Weights of a small masked image model: 48-pixel images.
Rows from expert 19 of block 5 of the encoder, named by matrix and row number. Rows with one number belong to one neuron. Each number is 128 + 32 x the weight over the matrix's rms, rounded and kept within 0 to 255. All counts start at 0. Numbers have three digits each.
# up: expert up (encoder.blocks.5.mlp.up, 32x48x192), inputs 96-191
# down: expert down (encoder.blocks.5.mlp.down, 32x192x48, transposed), outputs 96-191
up.0:141176184110125143094078158093090133106133113124153114145118160182136133149147102120148164093125100126150102094150112174147111131128120163124158141109156114098094175091086136155133102095109158093121117145131169096126129142145168118091103091098158150128128166162152170078112109095155140143
down.0:152163105134064109138126102147161091104135114128108149118108116170132132093178118145076121127118178123125165131135120155115188182124128142136153136107127171143106148149129164118140108160131218090189141150144153129138138159119162128071179056106119126164126094104153131176060145094108123133
up.1:107109122150117183126117079147093174109191143196126119057057081128177104115137149169114162048158149132150161133112112184145122113131163126050107098109145093162131076065098160140145135172109109127099119143161135080118140160150105078134145151103116157150135144180142121112115184101149143150
down.1:192151149119122140155162103146146077145158119105084089118098091166118165094144153146118124158153190138118104121119154140121108071123108091136104131145116184088162115172097123147075149144154144114166147182099130165126104103137108118166092144101140125138149079145137157130123101134109096093
up.2:132121153149114101114146175128117101128176150102099139180104081148133070157129165114067168081135091153173159134155087156138128187156075115084090111080125119047136156062082150124126148129157169085135149120129147116155098130115167133139134185071082092073151154120140228130096116113157122103
down.2:086179191139142104099157133194149074104101098163151124107151132100138148126127164170142118148122138073117149110189132114095102153125067101099079111138076145093175118143111109098127139121090108176116164085129152217161119150101136141118165085121132162171127158155125141177108146147087186122
up.3:104105128164154110151159176077132116150024140174163124082135123144154054062131084071179116126182080097179123122109195146091151131126174107132072123165126170123156105185079134162145133120134179181129114114114159112115089136155101098135139166112152116089103113107118083121144136129159139157
down.3:183126107101101076130122174124121057128083155123063180082170094144176009083102113087123160111124158112094118186127126163189126168139120100175143117174118132158195125167124182110076170113139141156118170115118151095127125143137128100203122117098164099160110099117125135163154091171121091124
up.4:152134172127176097116154085145105170175094124151122147108147111107085097100160136162125124129151095137128125151139109115117109122127128125152129112135094129101162124137118150134111137122076134133086076073120145152127185123109138113133102115138119113100150137159150105150074119178158132103
down.4:192140097098095140114189133136170158145145099091129120144117188128124163140106106161133179118155155105117155149132130133100187116145158096094113143169076097118101153135103082082095113162098139124141119143125137128127116099110128141116089118134123080131131128131107137100108171148107153121
up.5:087116112148074111150153086135168130141162088072189115191173149119122075186105098181136123081113124155109158112128131146151070094133131156107101147099146108156104210108138107060181141227162132070132162131111114151135156112165058096166102100113168106100059181132144136154117109109136089097
down.5:183071140133178083127143080078143090109177152203191145170119136113131101135142118115085123114106124154086141134068127138123170072168161066142098133145143197162122118187137107129100125110101137113120027121125160109151144129087067118033145107189082150185105113125125111181097147116127112171
up.6:142138114057115120076162159093073106154168104085115158189094123119150114167119130124136082183141119142147104139082134117129108145126136121162105057145054167174188165153100101128197154171190102146103126079128144164147134122119147182112168147101180096125076098083091034100111189081154107082
down.6:150100075141143138121109089193083108119100131158102198152137122135150146114099168108120143030130180100114158089126141135152106170127158160115069113138146124130084170133158100093121160168130121153150211150090073118179147102176096119141132022117112142164145142126118179065190109130167158125
up.7:140106075151135157114158093183118084141187140101136195086096127078107116153087101125120164150067170169142163128074121174119124078090071135168069101145132130175162137132127061128133129085250152088163106139100141165125130107154105133079137185134142155132123136151143169137146175122151136144
down.7:144168096163120141115127105126149146178108101136111140125176103131132073076086175143117076140132116146118111072146097083151083094161185186212128079132161101121112090142171145181132188117148160078112125094149103136086172204142114158119146145114158080101171110067124095122156099150107075114
up.8:128117106145174147123102107098115087127090109046120148145135125138166150148065113113097112143086125113090103135130107115100133157130091095144138119095149156148100055142115096158080123108091081099129156135103139101096084119110141171113130202083186068170116137125135120194115112146178144121
down.8:180194168168165156155123130135071100099113126085141188122159129099101114116095099225134096150048112100130157164129148121088095135102116177187104075152119202138106164087160109136092129155148255121098180127118133189071135114144109154133079128159079160079122153124148154182161111194094119179
up.9:121092143129113164109183123170121144103151118072070123058164169134142188162124127142124107113172135160127123135190123138151065113157146121086182171122130176082144182126070112075137076161111096133123118078132119154131099119121127112120138140175120186125124149137174108074135177106163105127
down.9:120138137173105112093102115169101108080120073157171089199111119110146115162145186124107162186167161078124152141096106166088159183127189121067120120095071175176154122153141141172064149065114159114134145162135097116092146120171136134119133122202080085153104112145143138116107121108080103136
up.10:124179163158164160138159060123112138127095171088116166116121138112131047161140084106126151165109144139119099143100105135174119081088164161076163165144132104165158142071168144103093097144138136117136096156092134118200117111123060162130106111173154141133134140132078171079102135105141118155
down.10:121121075131143082114116142136196166114097135103123162139143085094119126105129107087143041104117133100101138094097159131142105156117148093114073104185123189114155113120125087170108105140135050151127124146154118125131087089168176175170102113175111097162069125083109160116076167158109110146
up.11:128125146067117105139114155113148063066115111128108110166124154130145125082122153146149106183162130100162118163104155194158159109133111107167151135108119106115088132205212074133143068126101117180104122095126135156099195129119143119104125129123098093106102100073149121116139145126138114187
down.11:165138103122171082183153168173102089173095149106067134049148173138189186143132102152154140165136126156104163082207146160097113122125150105169186153103130107084096105116133169103162109132081133116071145113138074094107095147133131080122142143067151150065132139158098128117124133141110085094
up.12:094189109133110096097115161106117149111162113164116113143239127146144124137099126103092104165152145119136175127130083105107140125139114128160080131124099103091077106179182092119115204073095148150155173183127163145131130126111116120137145108103109101100129125152162141119141165117111112189
down.12:144120145148119113154107199154060123136107177073167158072116116137142145093109082092082122142114090152110112142108090162118118152153163124093115115149143136098193129041121143158119189164146129101126085159112086090116080106123104134147131083147089147134127092089094120099135130182147138108
up.13:100142098122153118157104094121131113157131148127129146080090118082151198158087121105168078111134127164147150118113069151096165081105149111118074030124138169113113192131129113112076159119109207140113076177081160195085106167159112160115112086083153161166132111156129160194186086123115158188
down.13:174102102160129078132130083096128151117166126141115202166077147118126163155153163198119112118103150131125134158171072149166078190159053147165135128214125139134115108165153097103183139118133145098109175104138116139141154134125156116065162128132062074099080148096150124118108132128094107106
up.14:158107088099107141061183126169127131067141117139148114196112194152148168079162142204105169238128138149130130210171106185092097140128120120178037124171156147082138104138121120133123135160130177145145121122081100131131147084145061164124118128151157136112167154113137132167136154083114053076
down.14:144140068129083098157082159063097163148137158135134138106127153095173117138134128170094120145142106143182127117134090130082140148130131139134132095133153154073167160132109090142134134122128172099127156170129132149089200121124107129157132043165128136109185173056113153094127173126121075123
up.15:157127187169156170119166103069144175152079163178110111138077128108155162157120104100124098161138098088146133185112142124179139127153123155121103116104144132107132181132131135115094106148113138139134143133151113168107125119126080111084108140091121162059107156139118098112111158106122121148
down.15:158131130170166097152130109129067115161155163149144082149151104141152117110129110099215168129146100157063132106139143127177147116155190103171137124147144077095138068164120116145134156138126194139150180124088113100137139092159093144113128156129169102131123104152103129074110125084124098127
up.16:118149162167175137146117074182104129152130119081132159105166151180086119161190139125114089119173067162136140130124118120089120128131131127076131121107133174104113192111125109106136125154165117081135129084192153061134148157103094059134138132139089170136108146117133155223109172165140172100
down.16:159129103169150095159093129117150107138184111160081159162127097064125130099123102133138157141123134157126177136117144129093097177142070061035118129066124103154151195136149149152134143112110086136206174133085150123087142136142150117094141101121129155171099123116115166102139163117091130167
up.17:155119104110146096188114075119124129134088151106120148144161066185143087116107147132102143106062132143115093118073109104181178105127166114114200157133158113111071099106111116093118136112132124117128092077134157115124162130107083123077155085179152115140075143089113159146102109146165132139
down.17:111165095084154108108156150177130144090138114098080153150191115104127162126043126187137171114109143173099122142100131130131131147179051158113146089089160146096165151145115110118201144119118148104089161151145117135104137159147155134195181156100111190108149182095135112160080111174147093175
up.18:102114156115148133114147132131121153158122103176150134080144099185152172114111100108113140159146119126141057180107065130117104101173112140100102132172113172136125117163112119127126104155151115163163101122045132126110149163076160150100080121164231155086102134130120130140133099094193148115
down.18:150147173124161112161062088106124148113153175111047146163139118164115074074069139133143107138140101122145093131088113107141145163096097155044135143085085192103127129106143187086126120145153063114121125114143113081111145090139123117078130141069133107101131123058117157106088163157160144145
up.19:103105088156118090098124109166102117123140117117095173072148096065124106113122061145071113089144091103144131142148154194120151066136153141129121125083155117185101122113116165109128132182130126129112146103160120133124129120134134162176160086159123128173086106194103077080096124138134149154
down.19:153199137128182114168111102105113157098153193116124118103098090111103116118136069107137069127122145151111097125148099150088086096166093154092150141157123138108090180104133140118161125124095166127102104163189080091134107124148150136060118088102173162146168146186105109152120171121104193067
up.20:117113161105161115090083056127123154132131146152104163113108107103121089117171179126127154129138166117191124113140114118171056145146140138128104083134115134108153079112161133103139099166098117111156137118101141143112153132137141109099151146120110155105153064122128120160148113179112122106
down.20:105074124161090092105084165070109097167182106155139155145122194084112077130172098123133126119130142145179095065132119132118098105135094110134141127163133151126154135124126136191140128159171192125186174103129114124158085107107134134113136129165136101108152123119184056148156103127154111086
up.21:130073132152132078114087110133130145187136115155112136183150142094100164082140160153159081100143150118120133102140187100114116148126085102131125088146103091148185149167170157126141157143150138107139108175104087091148075086072144069105141086089091097128135126096143128158132182107133122108
down.21:152148117129136188134186118079126086150148126133129142154102122089165122125114154113114142101070129115117149113151178169107144199080180127150135151173123115109144121113127080103100131123095178112101165106124128160160105172139109153119100148098108103074158126163125155158117145175135092115
up.22:113192096121120138124189139192117131050056161084167110123167194133148131120101157144155149156087109119041074139149160122101153055139106119148125188134180178078137155084111120122133148115170127110130123123159103068148175107148102098135052141082033127071149095123118131161099202103162158156
down.22:127122162208124066107172104083112145110106140148181123159102147161201057173190104110090102161126090131146128158069098151153118153122198137101199230124104138113123210106117099137154183119131168136075083138090094077154116084150113143109161121112110176140133144146095150117158095135150117160
up.23:094125134098142144140183092158131096155161108112108118141154157121096139134123142144116124107118146161073138147107171125062151088138122122160140138194125125129157145149142148040141099148170185080125091127104167154100120135141153143117147105116091110126151099139078162049119218099164088192
down.23:169075114183159103127150062114113091152126111133177098141116117139145139115124185077078145125151094153149131124178097132166141114055139131166164155079140121153156041100129122126170077116140114116134110115087128106102176120137130137150095060167135128140177144169117117205134166158130096084
up.24:175105152109170098106170115109089120202133120113120122177128086181150110090113125059114135136186193140164145159074161151133125114133117082166147151100102131183128140139149127182108114184163115135167130145159116122142138128101122188144160128171129130195104119176143153147166184133133073161
down.24:133157141107129126138152190147152125126132051143141077136122143152108120128094134102138200146140134133065133138162166105157139108161160132174179179100096126126114111148148130124101119093212085089151092155171092155147120124121142176145149121103178159084124070070147115112115149115157140098
up.25:121072125163107147106137177116123092141107152098126144124071137148133080091148175135134167133134103138142069156132179173159158127141166146174078152113081108092144081160072103156135105095109183119114122115152138028112093170149139093144127167078130102124103155070163181188102100112096106134
down.25:154133154115099089158076145108139168153085162093120193081130099114070175135095057181090182123148072112087134101130194114085109188129127168153158095140165125084156145151126166111120125122121177103118168121139150119076139169141131133107164131052153128178094125122081082165079102138143117103
up.26:163175110102142101124091121132125118163091161115108166115118181079118055154119152145178101075085119106085126111171144127102106091146089077079127089137201146116143116063113129137149139108117107164131149100089103086130110147131156123073138124126153118124128128162174124153156066109140188155
down.26:211114139156113142131178088160173112152129164103074169131080188145121088166179078155148133122150146171152140108155188135120133138147117212120125150170109113156105134114122111097133123117133179186125072115130147149141147116115134134098075129110128103069154093122120158105117119110189160150
up.27:132136139134142158123132135074065126168168070112119105190089103145148138120119129086167139153184164164114123121050133173164166131096143172180107109156114151124162115145165110110106082098142138159169128142112096132146077073131115114188117161136158142223120144076135111144134122151089144194
down.27:143138086125121099159132144188090130145111173107131134112136129174119109142087113165199128099167131139106155148134082069123198160115141184161149142163127105086059044135087097128080149155139158092107165183121098112052139106137129086126141077171146166121149128128115130134134116126128140183
up.28:127155167124130064107126159131111136157190168157073137150136085182139125176137126070116105095106063149165152112113125197102148131125159132142174249094095123097140181136136097086127110149122119107124143166117122214080113161126157116087184165187101118208168136063136119124183112151178138199
down.28:134079105187142162090204145125097104147187112137114103130128119156148180106144090066096120131074115166115165158167130164183125129097130110091131153046090100161135174112148128125110125127156134152144138116133086049108138123095114185096065133077149179131123152114147113132127165057098134109
up.29:102173080104121189119101119115255125128116159105118128128143109058162148167160112096171136206146133101182087155092113132103206162143100078128064124149147176143145085150105076123090138151176129084098120117125160183123100124087147123147087123115108159091189103142129115101094081091083190192
down.29:132122156133126096178160182084113132131179082144093126100140080088031127155113142118128091173118098180052146116099119205138095108115080139135118056075160152143147136204106132124148151184097156149141107117168139109100108168140176115092206107098112166084096147071136118098142149121081109085
up.30:158152170065155158097178183133140088136130136135099118137132153202116105169137136153168144086196186189144112122120098116104184079071172152099128151164087107129089111091093126119137093096096129135166107133102101139159124139148143155111132103131095147146132137149095092126188069140181153195
down.30:155131144097108137133132159125112164150167130139137082107076163165133150103082122031195105142131095134107127110145088110178145142094166144172132158070147070179099131122132158142105076091164038092084149135060177132140112119067140151137144110118158133128156076156180148164165115119143143136
up.31:140155149109142139153136187122134153124147100123142109153119140155128154154156136133147085138137114153148100108107148127113165117102174125112201162138105143186092136091154096106097125121119123110124130072140157206091163084132097130200095094144105106050102138189172124104170137184168151144
down.31:145118097119130078118164105091152103109122117097143134130129088122161168127103191074123118164139146112084163183138130117100189128111105175084167061110114109151139201104177123114169164196111126126103147236136085103170136151118137085141119105159127100107134136214129152150172099083153149181
up.32:180060108168229112077146110099047149147170082206124146109109135167131108154127131113109155117109146193159109100158123143110132086145097098160138114107145151168068119107139158134147155127151089086117152119078144117105099074154099103112155168164158100119079110141142162072149180130110093099
down.32:131121088130132172124157103107104121086140096147095139149112137120123124071163121132095114124155138081139090136124051059072134153136171168146142106174080117147146120129102098161073189138107169148065116111095128137130104070126110141194046106145118105055143124188096139176143151148160128213
up.33:087111161160145101101102090101137114080149128173119132131178110120153154123123183152164118153106134122122168139169142126114153095112094160161162152122137121100064083173108106162135048133141120090146158093093132134109102086122148145152125143123173143053106081156128117139146111068149108110
down.33:114120168158086103185195068142078114166180124136078139133174114136170122109129137139122086125090099109117129130174197124117066149136106151135147133041118105141176158098171097126153140109180124105100126114142104108072148116141131123129058102103070107128203145195158123174161153112139159035
up.34:121145089103184122117092174064105152142165153151162098142110115104123110144088151117132128190169094136131135099115092172171079137143189133127146099116158076113106159088049128095145134146172138158127046126130136051117141187135100088180127160094110174107085155105107127114120139108122123166
down.34:116139136186119149082106174151136142164144168066144162119072161137192141093151077143122158118127128106149095131081180179044071136078094149115122128129135147088188144167101168149079079126148151130184104141113101160136155130122129155087074130142113162173231126097170108128096136114087195127
up.35:126118108092185143057155139175130159150105152082105130135179132100129104143149117156139099162087096136123097102175097122091118128138118099082081100145146137108107138131159138124129131163163129148107066147146116149117089136130109157103116150106087088123121146136121132119131053170136132168
down.35:164125056101109103096141156085089122142130090210053173175086126092098148144148144121132095130119118175149123172195097165126081103105202135084161151136161075120170182133111152094139102163152139150157144096125057181187108097143133156114137115188096155117159141177143108155161100128128095112
up.36:144195172118139060091113095151108119073149141162142162121174093095140098101131136128168146148113125154156118121114043145143089154131137117069128137082074150121148184146089109126167134064122138090127100164083178152142171121049134106166087159086043135059150121107160113168065099134105143074
down.36:113127095166051124086180126164146160102153134141196160069174117184154153223183133105104112105169169118115081106149104198102113114159172100094114100095158118067086063087066162081089116153115183130148104161103178129099152120108085134124078065127080149157137153159109162099159105113098120133
up.37:145127093109184085153160134121174110100137109170103117137151152134086097213170127201119144175151134122109131128110130119153101055139123139159151153075121155162180198143208124032123127124198062157103167084113118142114159116163112150107109125095101095177077085138144112084149080152138094095
down.37:123119074155109079139160129038117144160097164079155157113127063123133116101157072128070097116151141187150054142147100108178123097128118110149131186110163148159147151153157200109080093157146131150132146149172046146179121142090089104111129068142159136062120162100143149066137189089122124116
up.38:154119097109126093164117114113124138122133111080110093094144186170128114150081149146173170104137111143084132093134145038159083148130159189186040125112180075110101136084093092142108114129135098132113134130160144160135106096153152167078112139129114127172102141109160105144113138168201124191
down.38:067138117118090160127103145106114199067136156108140151115124104123106141162196138088170086149104115126142064108149123137140096157091120169144138118116164056107142136124103121132135089174121121125155109114161086099162129139123122217127146126134105053141122111109150102134116073105226115178
up.39:088116120052091107100213108097180138122188166167164133090143146156154099146157030130111108084149151159106135128091081080120144154123159078141122144100142150127118130089144136107143180085127166139139096136180143127126095126119142190115123131152124181115161095137144129085147176118143121156
down.39:106140184103121166110103131127099186086133140141123074099128123171127131103123162054163127124149146130091123157134117125192125169099150121136144125157148102066156122098125168102106162141123103092111109230088110096127166042163090180130198151131135143121113116095136090163132142092144055075
up.40:080143144179126177141093136104153157152155077109148119164134143090123096123167124058125122140135110122085170174070182155138096188111099107065117169142142095159183168112120128119171120161149102058141102190193111143158126180159097125071119080197134175144131178128114096078146180143121168112
down.40:109112123096127092160135153174149098066122134043136180126097117149150102140120134141081136137155121163230167128098119102118099040112166152185100121148172171128128191138155131122076121133135141157124132147052138104104178120155083180080076099103145161154073121114131119129119092118154154169
up.41:142124150095110162121085109154133179126115067132126161169087129164123164141116127155129101140142121121159129206094077126160107093115112128128104119100093157127128130148092147070180084122127148177183134123142137071142131115151065118049135158137158170134102167128132112100112049116126150130
down.41:109124149141150085216107167144123160100125122144083130085144125135113123120174088112173162130114122168108088161106109093152136115157068129176147100150159159113113151147138100148134123110130139129084087097123144083096139140131125140115180156180166145090164078104139151105122173086125178095
up.42:163132134128149121108127109076126184138118079102127112143093138183102121182154133142113146123196197145113145141176076160141129113119152145082160149122104153084154120103168084115166162062056188186109127141131082156081115120117139106087099111103085128126107133086124089116115153111120089149
down.42:156146131150046166114118126152136172137138134145157108123092151107118120108146142106082105056136110129125127056115096128093107143139124134127106150142191112140230132149092195163146072166123100131123125122101167120122128146081134137122125083183133113125134094102049085062104153106160126183
up.43:127095122115116187085129127105122084089167088112162137134225044175155071104141085151176096147110174121102090170095069132097190121114076111114184169155066139057071135143151088192133133139255118114106182110124134118055147129113171148132124056151193153130117162190110174094114107097140117187
down.43:089171181096154117104082034165124154117119118143086119135128127118092123122145147151077074148129149169095142097199137125082161179115127164135154171103138187142117077118130182115149094114141119142049101112105182122067135146169131134189103117136121133142169176056104132143157165139162095129
up.44:117152114114110133100172112124126157100142122150163127114116070190137111154127138138128221143123103193171147108087133109149105113069183130157119137134131186161137104093140119098090069144093122118140106118093151152182139101139112220151067110109137112169074114144104097052166178186127086220
down.44:105121067124133115182134138146132183079093139115127097074152175142103111134109184113153085111146124077106164169181118072151114082159178090136139111168140035116158116059155065160112158161071102121074117109140121104075100080149176089118138144111082138129127184110127181171094213147155082161
up.45:154114129108154129159112127149075126150089135088099114114043152143132115144155111171120148146131135111126154130137166087154155192093148126133093109129110136096172130141157131107113095098115147139139108135157143115163145123085089175074143112126124087104123124129146086113129103123134122124
down.45:120146127154089112163149121071086179107141176115094112062172169148151122104079121100095154113126157113121184150119166114123090098133148110154143081129094154133079177122074128125121154170070110161130141113100119122117143164124121144155180138185157169131061138082137139091117155159155165065
up.46:142140087153110073096136136122106103143252129126139110175113110165114110139131136062057144137182131142194131142189193143102064105144099167125143105114109102142107148079103122155133186182151161201165131143134121103103078145136133128137102141150063169139112146122223151087130128119151105138
down.46:096105132131139185073139183163111113105086137093191181119187170108137185104120124074160063102124181111119106142132129136076119152147119076168181114137105139129060183172155105098102108134092167089113095084161154134058167115116105125147154115091138118097176093216118122117141204091133167116
up.47:131152149145150084099040144149107111171110112120113118100080123066124138086126122075082166124131094158139185156106102135162110155141089181126110125114080119119156180149168122116132193102066170092153161100135104132177146144101111172122156129203136134121146137137101149128161173118148174152
down.47:077111123093130071106097177101146122174159112110153073175184087126107112116090142097133129172126136098169230153166166147111088110119186115160164161127137100131121077147123141175092080115144108115191142106128203108119091152139156111125132124104161120144119121103170108153124065138084118116